From a checkpoint of a small multi-label image tagger.
Model: arch mlp_mixer, activation gelu, patch size [4, 4], layers 12.
Data: 23750 training examples, 149.8 epochs.
Rows from block 8 of a small multi-label image tagger, named by matrix and row number. Rows with one number belong to one neuron. Each number is 500 + 40 x the weight over its row's rms, rounded and kept within 0 to 999. All counts start at 0. Numbers have three digits each.
After each neuron's rows are labels from the 100 images, of 14848, where the neuron reaches its highest value: "strongest on" is what is common among them. Only what is clearly more common there than usual is listed. The data: reaction-diffusion patterns (Gray-Scott). In brackets: how many of the 100, against the usual share in percent.
# fc1: MLP up (model.blocks.8.mlp.fc1.weight, 640x160), inputs 80-159
# fc2: MLP down (model.blocks.8.mlp.fc2.weight, 160x640, transposed), outputs 80-159

fc1.97:557529518429501528480468574506497469485472506489469486467464492442439452531487492507533459460481504570529581466499539499511472505451380511504473450508534590473458515520550561486473470485462487463605484478507474508563504516521575535558532469
fc2.97:456443515564498522495461406483478434494489488462530470501483537504492538540566534419458520493491500519496508525481534487510489517574567508468581492574404424487505483501482436473488543507476511458474440503509503520490510467406495504500480434
strongest on: feed 0.026 kill 0.055 (27 vs 6.6)

fc1.192:482479544496535470470419497459544550516460477478430513435487510495491535496456492532487514487442549517453577568503489456483458474456484489483444553512556500503469529585510457504552497505571589529512419535444554578542499485446463471455534506
fc2.192:521563490493517535528497495508533461405531517497556493494500485548509544457507506461483473525477424497530431427532538448545549552515576434449566447463530521491475517479542489518502463491463474534532536500454503449495464571566501537578447573
strongest on: dark (32 vs 14.2)

fc1.277:497509527468526563392467472507507525451480497561476502431507552438513557466568553559435476490471507547528457476429434407497421468472537495501513506523542579470477450531495508570530474544548498520567460524566540525523513479547482478510526585
fc2.277:512498563569558483540492460494452454572513478537507506562513470494451443574445486540513495504547561509454528458567590470484551541527522515509483431471428499575502519432533456533475586519509519416520500410503526428457417461454510553540383451
strongest on: feed 0.026 kill 0.055 (30 vs 6.6)

fc1.82:523520551485561540537539499410506466525563529544435460500495466480450456534466532486460550574474458557526454477521485534461505504495495466531520504473505417468518522473519506498484440529513553468482454438518460453534497481509521536560487495
fc2.82:514452461450473508525498495541469517544502482542530481557533489512525525490520447587517355489554484515490511544507493509500484496505477527540419482485537491549508372523518478513526560483520519521461534479457541514478466556513571459486459491
strongest on: warm (58 vs 14.2); vivid (38 vs 14.4)

fc1.359:496533440543478494508479426557564491536556543431495531490485447532476506491474476431499429543553428450437510406457459567494507551494548455504503496488467473549545502493542533531454530473447505525567454438511536532552449533486488408510495530
fc2.359:526525507458446525455423463498461499478415470490429484467531463437522584564534562573502556423433511470488566514508553499455526526508469485520443518468479404468483470488479522431518523491488475505453471520424546426459548455442532487495530531
strongest on: feed 0.058 kill 0.065 (38 vs 6.6); feed 0.078 kill 0.061 (28 vs 6.8)

fc1.620:506530486565486481487526535486552505446461458476514472510553512478533411457463525426629500516573459433549521495456514529525451549471517491490512473596534467451422513547522434476540475486459519465537474496486530519532554544500490555481518465
fc2.620:454524503447519494455512520500475502494514478499536471560497442473496525514450546527445439475468530506449512504502485481495470440467474469488504511423490533494487490477450540464471442507609442531488494461549371563495457401539507448481520463
strongest on: stretched (55 vs 24.5)

fc1.489:485506522416466519435480529638562535530466521536458530489529505501525487450547553536451440471451521524511532573398518531537514516570513485509525495505500500467502537561466498498524447496485516495435574485480461571474530537488561545551513501
fc2.489:520435477488540427513473499564445511459386517469527452486525470582543449464497476443529458516512468493463440502538498495455513474403542518537493519480523546542582505611456454537471549524515501523536492535425517507511544477499505516532532501
strongest on: warm (54 vs 14.2)

fc1.576:487509533474529518476520459547486460537452545508472516462518494564487548535453480627432490588466469524501463540484440527523409447558521532557521504548552472483485474572490492545492539537446513503437532510559492530480488521445473482465471473
fc2.576:462482482450498512440487533529516486512488439529473524529501540454443445501411485456551505450485424489437501437418471538488578515471507490460504514572494502584555524440565446487484469517494493469520515529468500588515519490536543500478535499
strongest on: grey (46 vs 14.3)

fc1.157:501445407533567406513474493550421490495545522518498512512513467497518482489433508467537423493585456541485551542547537485477437509462459539504528451485371473565481572478507464564551522513511500570477419537523510564567500410438536458457477492
fc2.157:474559562426470480421536491469573529502520414516472536494451516524453475470458476536484546445440474435459452390423446528540503522488492485467447545450522493512498541560597517457502518528489557406497546456470561418466509463441490522518540536
strongest on: pastel (33 vs 14.5)

fc1.350:460511503480520582506473520486512518458518439516432482555435510498551611485522509459422450499451491521557562470476528565527556499416451457570508542574520564470526469450468459511491492478517508507489399468515500536488479494393487505519495517
fc2.350:533496487520513555463530590527496522395449562496466491463507486463504457465479437556490555513487488502492422417506516518488489451484479540467531530581495457546418549447586551514542538513521474550451514503515509444480552565561468503516451512
strongest on: cool (38 vs 14.3)

fc1.567:470456536506491479467485504532486468551510473469570448483469488500495521508502464566483515508507489515532530634516495535464498511447484461535523552485465458542515505554523458500536419556518491491458523489526491508479405535496482525453394443
fc2.567:478567454435471535554562436518526411491475492527402502499534495448538461440514494485520475561534512456492442446470513524524479501543481551435515485541498527497429500425461495418526553506490502545526534508502565553551554503503446548508543553
strongest on: feed 0.078 kill 0.061 (49 vs 6.8)

fc1.135:535533516511541406521473448504462418498555480484495510550494510555562588468564529552450479437504534538502494528530473461517555417414520475495492523531508505555597433452450511479535444532480475462524500462540525559508571511537491472502456493
fc2.135:463509474486522507463542524486527607461427533501491476519577459518507476545471474511458428528534489506533491552510413529503519511583484490552588499517569475483516551448609457516493473496557465537552491546459466491520475584465446524499481510
strongest on: grey (82 vs 14.3)

fc1.2:436454392477558488478464492484510508482463494490476575600513467553540498566519520512492548520507506503489471501573538398544488523529491470562463500463465448466537486492438501542460517481490553562526576529517528529557517560459512494540467443
fc2.2:537555521566503508512499523542544499532508503523478420481517485480539468416492444556608498456493484520494568525495494551475470465571470536411484472467478538522466415548501449481540523530482515478504469520482488454463535523506534462521538506
strongest on: cool (34 vs 14.3)

fc1.249:441527458429546510463463519539459459510465554514553452525496497478587530544506483518526436399496543445501482549501524551608503520500482545515438542494513469441528575525466489473517513481478552565525480424484518410565487501488488564520561511
fc2.249:521474534543473510493498505473464508487440415509473501502512484517449445542525489487432564588483470567534488520550551562497517520498556405513505518531556583499524429520544489555577512497555500451523619498516517525513533496498504438514462551
strongest on: embossed (80 vs 40.1); feed 0.062 kill 0.061 (34 vs 6.6); feed 0.039 kill 0.058 (29 vs 6.9)

fc1.79:519479521482468518456497476523480468474497529556516431429446547496490450468528483478505466556444475494553485495485471483489473505550470538450530551539522537453527492498505539539578507484516576479483451580476505448545455482487491454490470499
fc2.79:492444562524581514539531486466479495514508454424520538554565561469497464455541479537506543472510514484409447481530503478514506497476470467515546489451409449546530466583488456429474505464465449467461521444499503518435560571461549477487526541
strongest on: grey (32 vs 14.3)

fc1.582:573508499514473514494431513514490530506550495511491545454461535525514487489494525546461531511481439551509443480480512513543539485458506515547492485544504497504501473478428583538490557508556503451546485475476514453473479481494483506500450468
fc2.582:470538453487559485472544537450437530515482572485509430475446527542535542450453514415482465512486495488481527488561555514520494453523435528461534480457446474505528542490606453518573480461525460565438512481497509502533500553515510532482510526
strongest on: feed 0.022 kill 0.051 (28 vs 6.5)

fc1.88:561477519586472514477537480449481496586540445474423462471526401490548473482486433444503623480512466519519463535450486513463496508473471453488496489535485499532485570455541442492547514448528503481492477529503478466533477491539485462540507479
fc2.88:497487552476528483514459506439443540541490547581526483513466533501495516502448513526565445495551518538488523407526497588523515475446489485600540533525523566480494511481509535464522498547527497502576530418510530529438471549431534504478495524
strongest on: vivid (66 vs 14.4)

fc1.293:537505505434562461483588452488556544533563499532507576486555456466471533503473503447451494540498493502527509420511501561476455495456529486512515441480538440516510505517540477536537539506477480467531511435500443507498576524572542520506526414
fc2.293:524449459524445484489416483507488515423566494440534498514516483475497476521505475514517501545576474515429609461460485480490535536490418510443507528571493593520414458545449492421505543439501489534471445561503539507447452536482519452509523547
strongest on: feed 0.058 kill 0.065 (40 vs 6.6)

fc1.626:523517533472474442494426490519446454484423519549427545505538505582487486476562485486476526478551486564454539555520488470521452421571451523521528507492501503526497474469542501512468430469506443557448437473484571543498449551515504487517479566
fc2.626:469410494505488481489488481499524550554522502418527452499500485454550529471486566484544521550510507473555441484439504480544547455468513451476555521408520541524498569535401463454485556505490525427522533506515478518513441489492567436488455478
strongest on: feed 0.039 kill 0.058 (51 vs 6.9); pastel (42 vs 14.5)

fc1.147:496482533466581521536486534540479495461524420557487470580432573485464512535519473565432527529466524531556514516471556499561448510577441536500497481540485515502509489486490473461468460562558428492462517461455472468435457538506539570481405528
fc2.147:496525428510454536505466575512432483590436541439484463487522518466493515507502564433487526469498503441486512518529445537441532528467502503525478519450455418515488508583543531470489544450481512495540535500438600531554454472449536491530550523
strongest on: feed 0.018 kill 0.051 (39 vs 6.8)

fc1.625:488464564455505526442477512478452520512506416548498556505495497527433517517536505500493449476457557449523515490505449432521531494515520561543527515438600478512543497456567527533541488428533504469492502467581481498494527550488526459515482455
fc2.625:549450465569482449540553493554532508500460483434487511485508560430483456482523472540448511525493511471511479408480448488474443528532512505534525445494467409431527485501489500464485534524438536501568481494472512443531516435464499510549517540
strongest on: feed 0.018 kill 0.051 (56 vs 6.8)

fc1.170:457532486485505546479465543562548481494576493465521517463485527520473560452562495565535569532535464400476468439492515545487557472490513548464464465425530465503490561513414503508494478537459512449463501488525563527487503473559499455460547447
fc2.170:542430511578525472527538494496464551419490505488457436481496485541488506524453450425463438524530498507463529522497493478503530517508537407532528510552436512456524479527502505529537486552550434543484510528482453506533543545426423529474554505
strongest on: grey (33 vs 14.3)

fc1.622:504479588481438526450531488499474460484540476533527526527485465494561455470517472481445529495445488524418488578503515459577421529507504516561512489536528559514466467527559473386440557598487574519558417471470485501523495483500577505484477543
fc2.622:486537462429512467537540529497475459536512502426501449432558551505458498482528489488529517494541525512485532472519458528413465470460507434411434529457496495415576479509448572454563470435517434464497534521474584490528547492512456503511440442
strongest on: warm (36 vs 14.2); feed 0.022 kill 0.051 (28 vs 6.5)

fc1.637:530467461505436451496465483425513531566547561544562518479501435515500518557466596516544434423460569518559469527532538483463494526512517508504464455522464527501524469500545504428529455445511484523493538526446500483467495553624496493517452499
fc2.637:472576559418530508508506513536515517473518538490529490553516526467497501508508449505464550558492501554479582462480492576544441465492529557578507487540511539507577557486528539591477532528535517453448507517608541536539532497447523544461563535
strongest on: feed 0.022 kill 0.051 (30 vs 6.5)

fc1.581:514547520459500590586473546543583514478481556508466518566550556486507491474480514524482506561546484566480573495526508581536412560434528453514501458503506517525464500571518545497501522465475500498488469489463507472525491486495554489468489453
fc2.581:529431559500490493387482418538555533548464461456530509443495499455580519497561525565537496464559572519531451458490554475515589515528423501499505529471470434460533486443483499486481499588488528426508521446514488471489505502508490420513462535
strongest on: vivid (52 vs 14.4)

fc1.136:522484519495467426547545568501543520499478450540477490526574471478523469518536471465491565555513455551485482526532545520504510473475466511506514514554469538515467505489433598597483505478474461498486451559498487429489455491514489529494493488
fc2.136:535523458544557630506612537510480508542544516542517489510398445549440507505533497489507477477505477452488506444524476524441420530452423504519563516458488535490501471508468466418503537499490569533533514484564596534545576532559534520566531518
strongest on: stretched (60 vs 24.5)

fc1.174:525485464459542486519488451573531445555468509473530514554515578521500571526476496558461504460521408517490532445489522564510481437504466471541509540514521566507480457543525558535452520589579523497528570560456400489455453561461538457504502491
fc2.174:440486523569502473514456547432502543453527485546490510491471412485541413561458457449499495498488552489496545536533485522487484549462438507553534476513474479602429512506488477494507485439462520444528494437524616485575460505513466518443513482
strongest on: cool (70 vs 14.3)

fc1.190:458530473497483490480542528535553449517495506466495540535474416472489468502477467446505541501516534465537518511405537522490468507454445460535488508478448485464543431529636453352515480471470563533505540458558459522509483531427439506467507490
fc2.190:528435474490518531563561457467436580432530501507529510508511577525462462548436494507460473444481529457492511502488514443453480527568506533467495581497546519510444504469462535608517488493524503489519608428591510486469509464493491526519500502
strongest on: feed 0.054 kill 0.062 (30 vs 6.8)

fc1.596:522490472452511543476474458558490603517582517563560520553525498499523486528497503534505534465511469451470549506499462548534557481448474509442473400545521515507467463527536454521514466485449451441499484528454580412552477533426468563540574483
fc2.596:421527451524437463446562485432512462526448514482521521474483503501418551528550438486494507552523493463534502443545511522487419529584523543480496562539564492496572529469541515480578482490579541515541551500454460531468622466523543495457469515
strongest on: earthy (56 vs 14.2)

fc1.116:541533482541612546529533536536482546558473467557496402460545521497507518521471452507483521468494506452529488525486510483473539537473461473506553503553500478439589491432510543533516473460482501516518472492564516557475485514428562487480447524
fc2.116:501448439527487484493533552374395492407496568463484526520435437502476438516545466533531464393513405500482529510501485446537487498562523488527477497458493513521410560526496485446431507504488530464506498507498502538430521487527452504535492534
strongest on: cool (48 vs 14.3); vivid (44 vs 14.4)

fc1.531:560557559474478471462440531501519533502595520490516500487543534509447512532537481520530439501525536417542504520515562530472441489494428511576521495532468503529532599467517537521472512548413568427445457525495509531523509515550469422496429543
fc2.531:542498407498528494525567518496512480507476455499509487523466481514452562394511598533482533515478543505488509416499478515510502546514487492488505493504500542469530530601473484488512479541604480561498558532569519479519519533556500505509552508
strongest on: stretched (75 vs 24.5)

fc1.516:486493493508512433454550468485498473507452419471454507493380549445511496483466505494460452530469453496517534485478550538512522490591488485509519507477483503441473506576541556545484439459451553501556491590444459540463486553471548561590490512
fc2.516:504538501587507492536432503563527500485512533440540494475562485579537588510437509518500491544511469532512521488451503537475495518475527473501498439567452519512537515402505488454510498580522425438473504419467531450481564467454536461497490497
strongest on: grey (46 vs 14.3)

fc1.144:520512549452444506468469512447523515509495534500508527525579557468568534502479488518517422503511452419524488502418528523465515607509446515465441492601469452467493539518499522509462503455437514487481455525561494501487498568442561511511479497
fc2.144:511525426481546502457547551535401506555495491516490469511401498525403504565505521474486514448481567532434438495507486531475441486492505447449513494443552505480532477461503433501530443534523519549548523436481500443552533460505439516481503462
strongest on: stretched (66 vs 24.5); pastel (33 vs 14.5)

fc1.312:390506530537476519553501465498482509475548510532511504490492467487450480579554490592564543510503467510501549545427487545549515477467475488487461513530467462491527530559520584490517450534526531484537448566518479531505526474540500549423479446
fc2.312:530495498431516522465525505521529466554505542535484491489565554505544543520493514449502455475449576524543502584540559475481549542523523522494464536537559445445381520451488483484528534611509545483534537477444532520534511484505584548557499540
strongest on: feed 0.018 kill 0.051 (72 vs 6.8)

fc1.509:531518476510533479449498609469495441576539493529474517445465519504471584565459475548452560393523536513561508469456571473493418557464493460472460524493529514502485533524504536522486528546470474559506557475471484502567511476501526515574584475
fc2.509:492496506464460482471465427535509486482472579426513461532503470459558530446533574416543492561449527433530538505490480512497524437544560562462496458436481558500504541546461458541493482474578571518524495506480488573480460519485430533423448526
strongest on: feed 0.039 kill 0.058 (37 vs 6.9)

fc1.71:499490506494529457489607490544530470444569498452604524501466430480460552488496503425516528474518448499569505547520470520501499538469509528530504448500508532479536541480519459475461486518496478554568498478506511536525540465494427469507447430
fc2.71:557536478459485489481440501480561452587443519517431515526481569538477508539502478553512497458460511525486573475570551500479568518540447512445481586470461477526515542535490559479427541456445498514528523507468565479480540493491571516562529578
strongest on: dark (33 vs 14.2)

fc1.243:463516550533512474468444512491443580531493534515495458485532484569531538483486522479491482617578446529533505508446516490551554523517508496440539492438454515477535452462442592546541531491524518469510533508533469511488382505443516499508394544
fc2.243:470431526473536581530530500516519464442520530451485518571526476473521379505476452574489507430435509485537537485521579497543497405511523512583501533539457463513487602543475479502428492507501496446526515568560484506473578444503539502466576468
strongest on: feed 0.022 kill 0.051 (32 vs 6.5)

fc1.401:496509495519487473536572549529428423508542508450512536473473541446430516528502466434558487509519514546539510498531437557485529477456459469513480427504503498495517509506499478524546506474440511604527510408455487507575529538461522468501407544
fc2.401:534548567502518499475498487436509556572515472495501477480512497490503518560471487515433467443520452503498556418406537459477447554523513529486531508513518511522516473515485565504519468585491564483404465544508536530437429437483523529520468474
strongest on: earthy (59 vs 14.2); stretched (53 vs 24.5)

fc1.91:498511525472499527478545486455486535503531551518482473500560605484463503533459476485481519489549469468525492499508490488447461557345462483495501468481482487485533506478501568517526581490525511561537442468473597498518486463592497466500402523
fc2.91:482528540434505565452476460572503454473488542471531492485470398509525449488581501538513497455558556501505453470476524419517492583571546535466563479484514508483553469485540562487503478580541424546535456510449525486477503524488554489486504490
strongest on: embossed (75 vs 40.1); warm (58 vs 14.2)

fc1.58:460477494433613477468529472534518485459503484599435527523504494552527512525561517468496533574414523482485549577440537519487496461536467546522491535456520418461476440455470424520469464491502526514511546533451472513530414527467523464497451505
fc2.58:518517471518543451503498463491489567447503522446508537489581512476446578406467480510395485409543445511494493439519445535504554520487465482510538441540511497462533492479544518493512479543429465569442484472485484480451438452524496525495506468
strongest on: warm (45 vs 14.2)

fc1.408:499490540606565463526471511504433457500529467509545577540389522512518507546466574443442518524511432503468521455483544522504560548541580451465536495550474559456479570471451511537483501507447497457540475487521509512445484561435537506479493471
fc2.408:570483436496488480490523539532451520443463484502470514537545451512493529502508528586581489451474504529539466548530528500517566424520485547526449595512532498508478451498466468458484502473505452587424527581530462490489462478536515432532568541
strongest on: feed 0.058 kill 0.065 (28 vs 6.6)

fc1.236:507512560501520521464488483505457534499455529498446517499494493473500517506512493495492517430442530542438514413503448488471419458538494509474557448425519538570519534437532465524401478512520561499497513545542476506474442498457494445536494512
fc2.236:510462501486460491517546476469522417506529452546441484470573509472483498511504403440546507512509480458541407571491506445523516500526540514479512445554453507432559556536441531502588549609539516450495492472465484452543495456537522549495521495
strongest on: feed 0.018 kill 0.051 (37 vs 6.8); feed 0.078 kill 0.061 (37 vs 6.8)

fc1.390:538500470503565554519464451467489534498539554463545457474497528484455470491543530586480485520517538485549545567516530433458480440489513499520487552436430477474503578446486511520530479483495480494485465437450435473579537578544487517506555490
fc2.390:439459507501507454458435494536531481499517488497476516531523510443438520510455472516561536511461532542471441458505475571553490529483439491511511420565534563530562442455513582525472499456448542476447530540576530531444467465477543509467474540
strongest on: feed 0.022 kill 0.051 (51 vs 6.5)

fc1.81:466589524486428453480537490547551505485466519448445564516526508480468492411504425508574574486524509498503467510604529520503518547472479445522500535437466510516545519556477451498527502535510576511471509446524514520515449499505522483556528533
fc2.81:499469499522553455465479533480491534461529524545476495547439464510523527532545504507417537573452547487522468492366542467493473494551551556472567513561515510507455457504543519533517481419524449486475513618395502494508487489503521504489456528
strongest on: embossed (99 vs 40.1); earthy (36 vs 14.2)

fc1.572:502451478503488497494508576548455496496529544485525476503530463547459599533530575487540447531507538547495461497536545452546483462536447505531495478491481488519448459456487500449539520505492540449480507521380446517524571528478474523445519458
fc2.572:471502554536517510535550463508593541622499484459482588380540588422497440476515478459495487517507395429560520517487447503467539462536513444474520508480475504555572524491514539501501438425512498550497507452513545484511497454537499526561486525
strongest on: warm (53 vs 14.2)

fc1.60:519558449434455528524494503582557534529494565541531514452556539408500514438561406403515464473481544536484514514511471452543500541429512485486507393553525529509468480531488461465524476571494492460574521498501575532507482450536481561422517524
fc2.60:489465578491566496519476541443510431473513487471476463566401510492526530497480620500508456508543537494505483475512523483539521484499475498497487550493429462446551503432416527515464547517480506535485471436532426488481504522466435497580458444
strongest on: warm (47 vs 14.2)

fc1.551:515440490508567535597566493517526482513473439435421471525464496557517543533537466479545550520499536500495460520557488436397481515471496532529481524479544464494454512419566490538503493489513489543471590503515524508565463442475507532467514467
fc2.551:462532559507443496522496510579497527541517518498521474450514546561479524509427502498454435546494434494465531435469574541574579532475459552478498466489494524481502504563422448467555520464444538514454498588493459519480574575494506462493501483
strongest on: warm (62 vs 14.2)

fc1.168:470519500507492532516426475473418530566519515470498528522529530532510546519515464555492556446499523494513519444483496476525459510444520454485500453470418483513426498534460452510482503590466598522463521419498520503498546487555505448486513453
fc2.168:471436488501536598441490536569562480503469513551537512486482492486489481504449481480615471505495509492520492480546462564508453528530447571493552547477530548557581472480552556489542471457492462513510538589498446500524473568460467547495503571
strongest on: earthy (38 vs 14.2)

fc1.454:511488454483567481486556554460534573518570490487498448525504476529458483493473463522535490545518483508509438437490480521465527456515471518432417464467470513499392532560488541517553515522470526563488525470500528590464469541519511446391464550
fc2.454:494581450533447497488463460547496462467423581503520566411529614465444498443504474480421411517498468542469571546542549563551514429457538445446555523547545486515469496510556498456460466507514579481518447490482526474507500498505408506523499444
strongest on: stretched (70 vs 24.5); embossed (66 vs 40.1)

fc1.360:518490457488508456541493504572454389509463529517468498468569455516450595482598508442514485463500405492482505483543468478465526521498528482517446445488435485510510514497509524515547476481502565485488373523558515503478445383440511561547502481
fc2.360:479554535576461458427530516448480570496480530489498510525440485505627456481439499483437552562484470530473524533482500502495532515515469495553465577499578559474477540489543444513459465491452448490500513502505535476576529484530543455500482542
strongest on: grey (42 vs 14.3)

fc1.317:534514495535526476547537494573488435481539485459514507499521537444522461486487438540537573472489449576475476481507464480560480551499483513521458523448535493531504494473498507509444472534500482537409520501565517527438527568488439534571498517
fc2.317:495511469465468514525540517467539557423474478482535569478539483547508489487546482522465466488424539416511451537485527502575489507491465479512555504551541490499518545496523463501532516593435452523487545541469507517483557550546478456508515541
strongest on: earthy (47 vs 14.2)

fc1.569:488526453490494485540409498522513414521556505443511482434452505494547513491478516534524505571541424539573529505493487493525594451487442440493508437472513538476516485558528552465472493455563517485561512566484520498408475463486449552498495577
fc2.569:499542542486575524472578522510443538490402470496453557541512461574546536567513574441586419530491530476539421462503513445482467538491531504466501501520481521483482460498449550568481491512532469521418549452552523482537459516524523473455446517
strongest on: feed 0.018 kill 0.051 (40 vs 6.8); dark (37 vs 14.2)

fc1.7:422501520466527544501456506550479503506481449493480472508562503461474527523548468499477543483465457526499509444480518540518550452463516429546550451577571520583475449510555452475447518530546462487523545497487453582478520485533546476549514521
fc2.7:441485458478528495499524533502518457529501490523491532512389577509426478499449495507521400508515547513423475509506433525477443508442484467477534545540482488438473512490470546566526466547470519529508529560573489519525540395488449528458517480
strongest on: stretched (78 vs 24.5)

fc1.297:512522551438493469465578508519497530446447506540568508490524551544519535459543466469503501538508471584520570531441509541491478463460477418562521450470517518551508567405541508538533485554505518523482462449532501568563527575461472499473454569
fc2.297:442452506561496448564482530516530495519484504517481527453545535424567503509521603514528486464523554536463491474527442523518469477447464502493520489530435587477488497513474513457526515459499462440539604511479448517521460455464462487542586468
strongest on: feed 0.026 kill 0.055 (25 vs 6.6)

fc1.103:523528532514521495492488463490552455422455545486512581535431488551414482473498493502523482455428425499454561552600537468565464504497485509429489501513448521503461463516546485461458495525485457443501554490489581463470548524540506474569508443
fc2.103:527528533494504502515575538491460528513504450498549456526492503465466519536432469455486525499515455506550450457385483419438465453475537477577483478511455496508465506568479510535560526521575491477533471452431491509541481518510545507340484509
strongest on: embossed (70 vs 40.1)

fc1.307:546496466450560489503577481478448472452495530485441502504414512533500476401515399491434505515549483548474497453500534561463475512496599540502538426558469430573433444583575499525500546454478494567525576482551503481455466492523484486474480473
fc2.307:436519517558475516491475466466461472545532481501493510543549533446502591559493577518503475473459492469511568456519566486527486562550458477505480515542563493500471492434441483475519460518459473396412440519433576418478543534453472521565544475
strongest on: cool (36 vs 14.3)

fc1.357:513584517445512507477535588481423512481454478514510556541505527523463492491550509491490497503481498526518512509475490545430400521548507486400513452519489562442486519456512560571579494535559513456507560439535562468564530505511492540487464512
fc2.357:476379510481530510462496496507523473445538460509477463507412496500498497529470607495558515459540504502469511497445476490616465495484496454555464573486530463548463495539466440509430530438533503556526467540570466559509434519521454520488542450
strongest on: stretched (96 vs 24.5); feed 0.022 kill 0.051 (25 vs 6.5)

fc1.229:469469434507476468489545470522524464545573498478418591481500544501538495539533536463511485410480468553478517506582533512439504462492530488523509519514589506536503521488514526396553475532482515492521462533568457538443431450551355475472456547
fc2.229:448471521517572470530497560483487535476396534537556466541507492462475485502466493530472450479588557498502490491486506491497600579496565490512543426516404548537441519481453543585491486446525473537555527469569521477545563559471578521483502455
strongest on: earthy (66 vs 14.2)

fc1.557:534493557556517469470506494662456471580477499474550511482504452434389525528479552509510481526503516477451516472518526491529486527488504507515512493525504553476510514539504469506545557512512447475538452571469524509459486555454508485468510466
fc2.557:511532505477442504522569499456546544469478423495493471570528538547509533423500451571511471530478452516471455544552528487442494471471516540545502533545509480543526519507529512517445394518526550530453487551552424526449509462502518554562462497
strongest on: dark (38 vs 14.2)

fc1.566:493454487484561512463526465492490490526518582501478530495434457539520449543541501443506500500543525499563456551498462473487464481508485416430564470510450423537577493496535509543484416599494463524530485441517526477564391498484475561473529562
fc2.566:506560539553544546480520522479460526458527484534483558480487448512497526411521440521478501567405508551523465497529545526563522490462435482519466455496567563517442460574489518476461514451523504492445506539485486553473469460576579507527469568
strongest on: feed 0.054 kill 0.062 (29 vs 6.8)

fc1.203:490494515578588466576569434538569580454408502449557588509520496486521472438506450502508477452517463478444560529518522519450484468523426493486485489527504545468444446509518497534468478484538458492451478407489470528518473516528543509456488492
fc2.203:540471537382463539486533564498436457464582495541565430510491524507491500541504572508546507489411498445553480439461417457504533489545486474553532479452545488539522512481529501525480448552488539558452470551485549496464523468511434502561523515
strongest on: vivid (41 vs 14.4); feed 0.039 kill 0.058 (32 vs 6.9)

fc1.167:534534520449493483537491445484484493500494495461548481494559540515444447476572500452546456489448471526507523565532433526500511513469471485506510494494543506455528498590435468520555514447557505493608403452495584525495501507548530460448415451
fc2.167:456474573567491519489495471504524485599514507532493504470511522479554532542456540473501497554523572489483534449506559486442455460519571483406499481452420558512499523457531559518508502516488544497500592497525495487468508483453476563564562556
strongest on: feed 0.022 kill 0.051 (34 vs 6.5); feed 0.018 kill 0.051 (29 vs 6.8)

fc1.553:532524533556426516526498515482529519534523554428492482529541488494500467491506451475489464523543495438554503508444507519462523535513490462470407540474502411555487480495494536530452554453528511539568493583522486477567545555491429469518495495
fc2.553:529473527544493558495509503523479544470492394575475395445462470515451502489500522462508489479499475501520405483541543487502599499493508457544583462506450525466423507495501459436468490499518482480486540424447494481475531497616542530482557464
strongest on: pastel (73 vs 14.5); feed 0.039 kill 0.058 (26 vs 6.9)

fc1.300:463585501430502479487493476495487428477541529503490432483548544514537487540500490561470490481457514548516522591498511516526510511586465491481486521532547516509552514559525522556502514454518475522524469460496468548517449413544511501513501485
fc2.300:565474484546476511505534459450566488486434431527474568464470525509440435478488497532535499465505500498448461492456469499444532427508519457478549515482479555484490475420468504485539515521460494474451606465477481483453496555522502533531510491
strongest on: feed 0.018 kill 0.051 (36 vs 6.8)

fc1.299:448553540546539477497573549522411469487452506511480492581567434507438541498459461535450479545468437544501449476463595516516486483510444560517562448546537547541521471539546579455491536477460472536489473506439558506510474518439531519481467538
fc2.299:562518535577514431464457466454544576544570480526514522389503550484510522516444529496538496451474599504487507470485463483455528464479483521522429571549480431543457506465478440491470440528519543466506542481492395528507500463525532583527538512
strongest on: dark (34 vs 14.2)

fc1.328:559507455487508492474556612533490497528399465499521468524504521484517508504442508563452525517562426506558529502448490504509453512450493517474490523541507534503537517559487525488551457523438524537519465518495490484565466512527516554523439483
fc2.328:456469532482549574577428531535516481493512524513576505542466526459447496543516479433417438542520541495479480525602527506502443616504561418445501507553575479458534481480473502507439515468497520514538573479465565464404445491525537467496493525
strongest on: feed 0.078 kill 0.061 (28 vs 6.8)